From a checkpoint of a small masked image model.
Model: 7M parameters, encoder layers 14, encoder width 192.
Training: soap at rate 0.0039, 21100 steps, batches of 64.
Rows from block 10 of the encoder, named by matrix and row number. Rows with one number belong to one attention dimension. Each number is 128 + 32 x the weight over its row's rms, rounded and kept within 0 to 255. All counts start at 0. After the name is the row's rms in percent of the matrix's.
# v: attention query, key and value (stacked) (encoder.blocks.10.attn.qkv.weight, 576x192, the v third), inputs 128-191
# proj: attention output (encoder.blocks.10.attn.proj.weight, 192x192, transposed), outputs 128-191
v.149 095 [103 163  81 134 118 179 178 110 123 156 144 157 146 131  99 110 112 201 123 111  97 124 130 117 143 118  96 138 150  71 140 115  46  86  53 132 130 144  87 155 171 125 112 125 101 115 106  94 122 180 177 123 140 122 181 116 145  94 110 179 161 115 167 117]
proj.149 095 [133 101 160  98 142  73 127 149 152 168 134 149 143 118 126 103 142  98 157 118 164  88  77 148 112 143  99 147 109 144  62 100 161 175 220 109 142  51 141 119  98 141 118 103 206 127 114  88 185  96 163 114 113 112 123 142 106 118 110  82 121 117 161 128]
v.150 086 [126  98 132 147 158 117 129 123 141 129 200 159 125 146  91  94  89 135 154 155 134 123 100 124 143 135 113  97  81 156 126 108 177 149 180  77  28 125 190  82 106 130 144 109 182 127 138 128 102 124  94 133 136 158 114 124 193 209 121  99 145 182  80 127]
proj.150 105 [176 132  97 134 130 110 122 109 121 112 117 139 154 124 149 158 128 161 156 137  97 120 144 116 128 143 163 154  96 111 158 169 165 106  92 136 122 227 100 166 147 167 119 161  69 119 161 171  79 162 132 148 137 158 134 129  92 117 130 138  72  88 104 163]
v.151 082 [127 124 136 196 129 151  82 108 169 155  77  64 142 128 105 170 163 110 165  71 131  90 142 125 158 120 109 103 168 128 140  46 106  91  74 137 169 105  79 134 135 139 107  86 137  71 142 146 160 153  50 108 155 113 121 146  73  50 175  60 143  99  87 127]
proj.151 094 [127  97 108 128 139 158 125  96 158 112 190  94  59 118 129 117  77 128  47 198 104 151 133 120  89 107 113  91 121  83 168 159 103 135 182 150 133  99 159 122 138  86 118 116 165 158 108 110 136 180 191 132 141 115 159 144 124 161 131 121  96  97  78  94]
v.152 093 [155 132 139 192 142 161 141 140 189 101  94 101  80 113 139 188 195 166 129  95 119  87 135  94 150 101 155 168 161  83 130 123 131 100 136 130 154 165  99 141 104 121  79 143 116 145 126  93 204 152  78  69 188 160 153 140 100  77 157 132  83 128 145 128]
proj.152 092 [ 87 110 139 121 173  92 143  90 102 183 144 145 100 100 146 113 121 110 123  71 192 122  97 141 159  94 112 104 168 143 122 107 106 164 108 138 140  81 158  98 143  98 133  94 157 127 116 114 151 106 197 114 125 109 156 122 119 116 116 107 112 151  76  90]
v.153 119 [144 198  82 178 104 129 166 151 127 129 105 173 103 139 149 110 108 176  76 171 126 156 153  80 160  86  55 217 127 121  95 140  82 126 162 130 173 151 143 145 109 135 140  55 101  60 116  65 185 167 141  87 166 104 165 175 107 155 122 106 176 106 173 123]
proj.153 089 [135 141  86 140 113 108  69 116 173 140 151  97 132  80  87 113 170 120  93  94 134 131  96 129  88 160 129 159 156 181  77 129 102 165 112 129 157  81 125 122 171  93 131 106 200 145 117  79 181 165 181 129 163 114 145 133 123  73  89  98 154 150 158 143]
v.154 061 [100 139 114 161  99 136  74 112  98 106  74  81 178 128 120 138  77 118 196 172 142  84 129 112 114  93 112  75  87 163 137  99 131  68 119 122 139 120  77 126 136 161  93 132 105 122 120 174 113 131 120 151 113 163 145 148 148 135 102  74 160 144 129  93]
proj.154 064 [146  90  79 114 130 138  87  97 149 106 192 116  82 126 124 127 113 142  89 202  74 125 161 108  72 138 131 136 128 108 176 146 115 157 134 129 121 105 155 133 167  88  78 128 174 175  82 118 112 139 196 121 144 154 154 127 123 166 109 153  98 116  79 113]
v.155 079 [196 190  80 197 140  88 171 148 160 127  58 106 150  93 129 106 173 130 139 106  78 146 148 113 193 106 133 174 114  95 106 109 134 125  90 103 184 192  89 143 126 135 142 117 134 112 133 142 145 132  92 124 151 105 116  92 107  96 132 153 146 105 175 118]
proj.155 089 [132  39 129 108  96  98 108 134 145 177 145 148  60 134 125 126 192 158  93 153 166 124 114 102  70 198 153 123 134 156 125 113 125 160 194 149 134  90 156 127 189  41  72 139 170 181  68  94 155 151 142 119 151 130 165 135 108 139 117 106  81 124 154 135]
v.156 141 [ 96  79 165 123 111 115 137  65 136 160 155 185  99 123 112 106  88 120 156 127 134  57  80 144 126 143 122  27  91 115 157 129 150 126  58 111 102 113 147  68 104 143 111 141 159 108 130 204 129  88 136 125 110 142 181 134 155 107 120 110  83 117  68  79]
proj.156 100 [112 143 123  91 178 131 127 136  92 118  74  97 128 132 141 155 108 133 160 152 123 110 166 178 145  98 135 124 121 153 129 132 172 112 166 125 133 111 143 158 114 156 137 153 115 133 128 112 102 135 122 174  73 151 115 110 146 121 139 140 141 123  99 137]
v.157 094 [172 185 124 143 110 102 138 114 131 116 144 166 103 139 155  90  95 174  84 139 160 131 142  84 138 130  96 171 120 137 109 132  56 167 196 143 114  72 192 146 109 100 195 103 119 115  98 110 140 110 187 166  65 111  68 132  93 141  70 149 179 114 129 134]
proj.157 100 [137 193 135 140  68 143  94 103 127 117 108  97 155 160 113 169 161 107 140 107 105 179 123 130  86 150 137 172  98 165  73 170 167  77 104  91 145 174  74 115 112 168 135 131 113 132 114 133 179 159 103 102 161 121 132 117 181 111 106  88 127 156 161 123]
v.158 113 [104  76 154 179 132 137 196 132 163 132  87 108 135  89 115  64 177 159 118  73  90 102  96 160 155 189 169 114 136 109 150 156 173 147 119 103 117 140 102 141 166 129  27 121 140 134 133 108 167 102 107 110 140 132  90 122  83  99 140 202  37 138  95 170]
proj.158 090 [123 102 156  99 175 122 132 151 106 164 112 165  73 139 158 129 174 128 136 117 178 131 139 123 157 149 129 123  80  91 130  99 113 154 166 109  99 116 133 139 109  97 169 140 146 117 132 151 159 144 102 126 118 152 151 137 113 158 170 128  97  87 118  74]
v.159 087 [ 60  55 188  78 155 148 150  96 101 133 101  48 139 135  99 211 136 133 150 105 111 124 106 165  93 191 135  45 134 149 171 135 153 162 169 135 143  94 117 144 125 164 159 152 111 147 146 185  99 167 150 101  87 133 150 126 128 165 150 115  58 149  83 185]
proj.159 097 [167 121 143 167 134 155 135 122 131  91 205 140 135 159 142  85 111  87 144 168 115 146 184 159 142  72 143 105 161  92 175 106 144 132  48 170 151 188 106 141  90 113  84 119 119 149 165 150 100 114  85 117 143 163 150 143 108 110 195 123 125 116 128  96]
v.160 081 [119 147 126 182 111 161 132 125 133  96 109 112 188 155 111 147 157 194 155 110 114  90  89 125  92 105 105 142 169 127 109 121 104 127  96 159 138 113 122 142 133 122 100 160  81 137 122 119 101 137 121 148 126 180  99 125 158  70 136  93 159 130 153  71]
proj.160 080 [153 110  87  87 173 157 140 137 171 174 167  88 105 100 126 128  98 118 150  93 143 151 123 136  64 130 104 118 137  83 196 105 156 132 155  99 155 120 143 116 186 151 114 109 191 154  86  72 100  79 172 132 170 115 127 121  91 190 121 177 126 116 105 113]
v.161 090 [132 151 118 128 160 108 151 179 163 119 170 216  60 129 153  44 158 105  87 122 147 144 123  82 189  81 132 214 195 147 134 162 113 201 150 142  92 167 215 156  90 128 124 106 120 142 114  65 146 120 164 160 123 128  88 118 122 153  88 141 116 125 180 142]
proj.161 096 [ 95 133 177 136  99 125 161 123 126 177  78 101 173 106 112 164 134 165 156  49 188 139  85 105 125 171 142 163 129 147  73 148 117 105  95  84 138 173 110 113 162 188 140 109 122 106 123 149 155 108 118  76 142  76  93 139 126 117  97 139 108 141 154 166]
v.162 075 [130 148 155  86  70 166  83 149 156 100 104  71 184 116 127 181 195 167 162  99 138 102 130 138  73 102 140 104 135 162  69 149 135  61 100 149 181  98  89 125 200 116  99 149 136 137 117 132 101 141 104 128 169 147 146 147  74  63 142 196 170 152 133 158]
proj.162 081 [134 138 121 140 185  96 191 114 104 151 146 148 111  95 135 115 116 116 107 102 135  88  68 141 165  91  79 112 173  81  80 124 123 147 146 101 121  87 110 102  93 138 181  74 154 126 129 103 161  68 164  97 105 113 106 146 139 120 106  98 136 191 164  92]
v.163 122 [159 114 116 169 141 117 111 113 119 156 147  66 188 123 134 171 131 138 121 101 101  91 112 144 189 139 134 140 151  98 110 120 174 130  74 123 182 179 114 121 158 122  77 131 124 168 135  94 105 152  52 136 133 151 165 152  97  87 134  76 134 139 169 135]
proj.163 112 [107 137  98 105 136 160 111 152 173 141 132 145  86 112 128 101 133 102 117 137 120 167 133 148 103 138 124 108 115 102 170 109  94 126 157 132 134  90 146 119 174  70 145 104 160 141 111  96 114 137 155 124 161 128 116 137 137 153 116 160 140 121 132 130]
v.164 072 [133  85 154 130 144 108 154 113 131  99 112  73 132  96 103 196  99 101 138 187 101 106 134 140 126 170 162  65 103 134 164  95 216 118  85  78  83 143  70  91 128 127  68 135 160 156 164 160 152 157  94 115 135 161 134 136 176 117 167  54  69 156  73 148]
proj.164 089 [133 123 114 129 128 156 102 138 161 103 167 154  76 141 133 108 107  89 109 157 119 170 206 151  99  89 125  97 106 127 202 131 124 136 151 173 145 137 169 168 108  78  91 133 128 149 141 142  49 117 147 126 131 179 150 126  98 184 164 159 134  75  82 149]
v.165 089 [ 87 173  85 115 104  99  83 124 107 119  88 105 137 107 137 133  81 106 160 173 105 163 134 137 142 128  90  96  96 146 118 102 138 111 113 127 165 122  99 118 133 164 146 112 100 102 124 163  81 163 145 146 123 117 212 104 187 159 118 128 186 130 164  72]
proj.165 092 [135  92 116 142 139 115  85 110 138  98 186 104 134 103 132 106 122 130 130 147 104  92 115 170  51 111 155 160 190 162 118 106 146 146 128 173 155 123 146 123 127 104  86 144 155 176 126  52  89 144 143 131 125 135 149 151  91 105 144 150 167 133 109 152]
v.166 071 [ 73 135 121 155  67 142 109 156 208 164 132 142  90 116 105 154 137 159 107 119 147 117 140 104 162 128 143 189 150 170 119 112 129 137 145 135 180 135 166  63 103 152 109 142 100 122 114 116  85 130 106  98 168 115 158 208  81 131 111  93 139 133 140 107]
proj.166 074 [109 194  95 159 159 111 136  79 131 131 148 116 191  82 123  91  95  87 100 101 103 118 115 149 169 108  76  70 175 166 167 109  83 106  70 149 134  79  91 139 132  99 166  78 173 129 142 128 151 139 146 125 123  84 131 139 177 107 159 126 164 148 162 106]
v.167 105 [145 149  89 125  86  89 143  53 134 172  85 113  88 103 143 120  48 197  81 150  72  60 126 105 157 109  86  89 113  89 127  87  92 143  92 166 179 143  83 105 146 167 159 101 148 101  86 125 154 118 167  89 126 102 179 113 111 139 118 136 119  98 144  53]
proj.167 108 [ 92 103 108 127 141 140  81 146 111 111 154 121  98 110  89 162 148  93 152 151 116 143 160 171 100 118 132 137 124 176 108 126 147 128 136 179 167  78 136 140  75  82  87 166 150 145  99 116 152 189 109 149 159 135 172 124 131  84 118 114 158 126  77 154]
v.168 122 [ 96 201 155 132  83 109 133 184 203 217  97  63  91 137 153 161 146 149  97 166 101 103 164 114 136 141 121 113 163 133 118 137 169  98 126 134 188 136 120  65 158 144  83 134 105 156 114 155  99 129  83 125 115 114 125 113  49  88 139 183 117 108  50 140]
proj.168 113 [100  57 122 103 187  87 127 149 106 114 113 140 104 102 173 120 103  90 126 109 132 112 149 119 176  90 131  88 150 142 117 119  71 146 133 140 127  76 133 147 114  67 142 121 134 115 128 114 111 146 131 137  92 154 173  83 162 158 135 134 142 166 135 120]
v.169 083 [169 151 133 164 127 152 101 120 127 107 137 137 122 111 142 100 198 133  98  78 156  90 116  92 132 150 122 218  96  98 148 130  74 106  99 143  85 149 147 164 131 101  91  84 155 111 127 102 181 143 119 137 168 146  72 139 136 101 133 122  57 122 139 177]
proj.169 088 [154 126 133 130 125 114 178 107 148 166 116 125 134 145  88 161 134 153 126  67 175 200 117 133 162 148 115 154  80  85 111 142 186 135 183  92 144 117 122 138 129 149 172  75 154 135 120 125 183 109 168  97 133 112 118 150 114  98  63  82 111 110 112 107]
v.170 134 [142 193  81 150  73 111 127 117 154 145 116 101  94 108 135 135 125 219  85 133  89  93 140  76 115 101  94 124 118 102  76 159  66 112 107 180 165 110 113  99 122 129 156  90 126 125  83 146 137 147 137 155 138 139 150 107  82  83 134 153 135  80 137  62]
proj.170 113 [107 134 101 127 159 134 106 113 130 115 138 118 122 113 121 137 138  88 132 108 132 145 148 171 107 133 145 142 152 141 124 124 146 123 144 144 151  99 129 115  98 114 129 131 148 152  94  85 145 163 148 114 127 145 133 133 154 103 104 116 162 144 104 136]
v.171 068 [177 138 169 136  90 144  92 187 102 103 158  54 120 100 167 145 131  99 133 138 182 230 134 152 152 167 121  98 166 111 104 171 162  97 125 139 183 114 148 123 173 130 122 149 110 188 118 170 107 137 131 123  61 120 148  92 147 112 173 173 140  97  40 166]
proj.171 080 [ 73 143 169 141 202 116 173  99 117 158  70 164  94 145 149 118 142 101 165  54 151  65 116 154 177  93 122 123 135 112  49 110  97 125  99 101 114 115 141 114 113 122 213  99  87 119 180 115 132  75 127  82 101 127 123 118 129 142 144 146 112 200 132  76]
v.172 080 [175  96 191  97 148 100 118  89  71 138 120 141 161 165 109  69 111  69 157 153 133 128  90 154 102 176 134  80 198 159 178 147 128 146 132  90 107 120 133 120 113 153 179 170 109 145 115 217 100  97 157 129  36 129  91 151  71 163 126 138 129 140  99 129]
proj.172 091 [113 138 157 147  65 145 128 151 105  78 114 146 100 178 127 151 139 158 127 149 107 158 162 124 127 100 138  90  64 125 110 134 122 100  83 114 113 200  86 119 104 161 118 155  74 116 152 215 102 111  53 144 142 130 105 133 172 130 149 152 131 136 138 124]
v.173 084 [123 103 140 131  73  84 121 132 162  89  64  55 128 113  91 183 141 161 140 130  75  71 128 137 153 174 114  90 103  95 152 127 146  98  82 151 230  92  75 116 125 174 147 154  98 104 135 194 147 168 116  97 148 118 116 132  88 124 190 132 143 119 129  66]
proj.173 092 [120 108 110 142 162 159 110 124 128 141 165 126  75 105 123 143 122 102 133 174 115 135 194 175 102 105 166 114 167 142 164  77 117 137 113 195 141 122 152 139 131  53  89 148 138 207 133  69 111 133 119 139 134 148 192 103 150 117 155 121 130 106  89 140]